From a checkpoint of a small image VAE.
Model: 5.66M parameters, 48-pixel images, encoder arch vit, encoder norm layernorm, encoder activation relu, encoder patch size [8, 8], encoder layers 12, encoder width 192, decoder norm instancenorm, decoder activation relu, decoder widths [32, 64, 64, 64].
Rows from block 1 of the decoder of a small image VAE, named by matrix and row number. Each number is 500 + 50 x the weight over its row's rms, rounded and kept within 0 to 999. All counts start at 0. Numbers have three digits each.
After each channel's rows are labels from the 100 images, of 14848, where the channel reaches its highest value: "colour at peak" is the nearest of a few named colours to the mean colour under the peak; "peak at" is the part of the image that holds the peak. Only what is clearly more common there than usual is listed. The data: made-up ball-and-stick molecule models.
# conv: 3x3 conv (decoder.mid.1.conv.weight, 64x64x3x3, each kernel summed), inputs 0-63

conv.24:559436381458504466510435455449463534547415469530461437501475535444396501479475484437480513417464417555435418457499387441472514459422543446527515481482465515493484469521476576514443527443435458
colour at peak: white
peak at: top right; top centre

conv.15:592553544533432501568464546563563525380519541407524463509556527443490539443535501446447467434434468536461557456393443459460558534428468496482541505379479513478478547521582502511494452513476516
colour at peak: grey; pink
peak at: middle left; bottom left

conv.30:480682557471545492521514513476585546447517504505518589420481510523470470466493568515456491449508485495532496456540559573499476504541425491573513531356516525506538505609540517449500434451549467
colour at peak: grey; brown
peak at: middle right

conv.52:538475594653477504501543538574489549425541538492533506481525475463487545506637550539458443564490459523472542568499507638470455507466442440477519491418498534418527505547555537498511524467493455
colour at peak: pink
peak at: bottom centre

conv.35:383542520382410506542547444488531423540570443505565512527535589587529533488422470564473499458601500464527522473406530544408516531585482525524498463545508470452493494504477472512521461441479557
colour at peak: grey
peak at: centre; top left

conv.13:533444495480476469454436492493494719549459535506496544524558505462483521415425513513530521532570567471435595494465483498497497535557491441385506463501464539488416502502561496557546507540473537
colour at peak: grey
peak at: centre

conv.44:549609480539539660496567524525556566606501501514542547488523498514500510496539466440526510544551420496482541539564539592531383533469503521441545491585510457499523478470522552541468602528481516
colour at peak: grey
peak at: centre

conv.1:467480529602454571418479531465508598457497497488489442519404469490530509532556514536376567584480381469524486474495402533484508471386523553488505510486493493585502503466454501481447548593508470
colour at peak: pink; grey
peak at: top centre

conv.41:464450464441532465508441397453580506501514421571564433456461513423503432536497474520442437438519413534516527562409495525584548483465486482644526530562477567577488530498530512547506495493465463
colour at peak: black
peak at: bottom right

conv.38:504505407530517489440511410512488458487496467517486438499488491491415469551449455424499426493438445509445468547412417470550471438450486383541527457403519522442562501626497529510485484432516412
colour at peak: pink
peak at: middle left

conv.34:553478472555471493486573438547600447603490498530404408520491498459493424449438393503475638595546584496471473522469521471491527510466615512495495546478450499533508493509482492463480425530508488
colour at peak: white
peak at: top right; top left

conv.60:548578463426457543527423542563532481544504522482403478503435502455536460493474488513507521506489505462531602709552480441502529499467450550446494517513452447562484528436446452480521421551535493
colour at peak: white
peak at: top right

conv.59:470490495475536554469454504507549473401500495579479536508480476521532442480492459588468341511526529464517526653514525542482498555491535529487426482510486488581440534443506516624578440501440447
colour at peak: grey; pink
peak at: middle right

conv.43:561550529479577525446552451483450588462449533565500578556490508474542477529550388438427544425551516442437508479487561524522503507552627540490490462457443506507386446495535531501474474567500423
colour at peak: pink
peak at: top centre; top left

conv.42:477428534544541509534556512467487497530443491501586500553508572505505549526468436494513460474509548549495496440438462450488594527456527534548616454458603532409640444563417569445521517460480480
colour at peak: grey; pink
peak at: bottom centre

conv.9:470398459591452521473544467580513446522500466557474483533537475547496496546505352499518412559548507428544645542457520538472465450452497526463500510577472526457430564525527496528517599494497475
colour at peak: grey
peak at: bottom left; top left

conv.25:505512549523511541535545548567458472476569513489470538507542526564467496449465444480485523523537503518497556446538458606341371574534470513464498456401551485426435508558531470445473550507591477
colour at peak: pink; grey
peak at: bottom centre

conv.36:495440543417453499504483525402488545581483448506554565564510547509456445578427538591464460402432367437552504444496516465526503470454587512560437515539521577520477480500510523525504494429465534
colour at peak: grey; brown
peak at: middle left

conv.49:475488579406404452541505501447447460527542460380509533526497528562538573487422486578499605462459466504504447481611549535465522483502441520536471467580540494492461473512425492450504460493505626
colour at peak: grey
peak at: bottom centre; bottom right

conv.23:446472662516493542521475463496510387488502574535445477474504516527420473595471485534552430475461454489497504493498477540511496462633408540448471512496504510461415588479485510454508465533613481
colour at peak: grey
peak at: middle left

conv.18:468529600543489547538443502574557522587507481407561460481420478530467534502514528437421435479552454469535577542493519502486502508561449470382540534464534420583483468562573459473472574570538463
colour at peak: pink; grey
peak at: top centre; top left

conv.37:478467480439551471537469435532387479546483474560541484547494539536519504550450509543659496537419511472536452454499522533572456428543503493559420490545528514534453463527394429519511428409476568
colour at peak: grey; pink
peak at: centre

conv.12:412455458494578495502494458400477417594481384588482447448409503560510458573452453497485530490497463498566465572545535466548512468530483501522503532570504464533600416473430480468492473564541466
colour at peak: pink
peak at: top centre

conv.14:571561531493480505549557466549558572558441483519564513498498567532559538589616523489499512560530488566438475556470541517609497509532505427566507567512585596553579471542571508513488465567541497
colour at peak: pink
peak at: middle left; top left

conv.27:499554540555502499536546574511568534596516414459566481537514501533526539551518517417525481567654691502452556530438546456519525504551475485493509504503521491496545499521539478545474478564524450
colour at peak: pink
peak at: top left; top centre

conv.0:520503583455558540506578546426477568604444530487598517516486511580514533515473492541515505429551490503531447439473439448543579487517511478591612501566556536466569471548578578465561529491544511
colour at peak: grey
peak at: centre

conv.17:486429492457533461489505513481553467490447518491497489492521477493489454508488515440445484334348442501507521517350519435523571568489504474436458471509509529440549453470531627482531513552512525
colour at peak: brown
peak at: middle right; top right

conv.51:564412464483444558501496433482457419486463547440470382524503553441507548600569493482528468504557416545424475530527462484517518555462535491578506463532555513457567483499464599556481520427395483
colour at peak: pink
peak at: bottom right

conv.55:506456561506491441508517447520599525389538511613492547523490479479535421471496531565459581566471682511494517510564513550534497443535485556474428486443455503538450529521525410483554506502534496
colour at peak: pink
peak at: top centre

conv.31:473516365426577568544468470514496457628464523557546439570527511519519473431491497473536557488626517529473463478568500440492580520530591528516526539551491476552410520465539498546508537507503579
colour at peak: grey; blue
peak at: centre

conv.5:533560480449498548523451547435431559512543405526598583475493565555507584526432489610515440550463444570541476516601512497479483508527392532543481488392554446522508541515525527537543518530477521
colour at peak: grey
peak at: centre

conv.40:590510624615504511527441568563467603514481485535501613514551524481544493567461512494495568565504541505512510533528543483503530515605480390526495476533550586464490443494549551507454540518549437
colour at peak: grey
peak at: centre

conv.48:547652471467644496458511505580461451529504486457499460480430474426526532501524516535501550486477663486477460518537462428562604511536443516542482516461503495548516509536526525527526423486509558
colour at peak: pink
peak at: middle left; top left

conv.20:440431562539457416497519510469523507464461500497478469466532516491439497517481577518510466477516512551555492482478486390521617558514424495524553540474628457529681569505444456491570521525515507
colour at peak: grey; pink
peak at: middle left; centre

conv.47:469543449526590531510477478560528562435533517564519487570503503527567470512584586544460510502335446439526452500452501562603474540417531559542461531522497476615480527497511479531511576515535511
colour at peak: pink; grey
peak at: top centre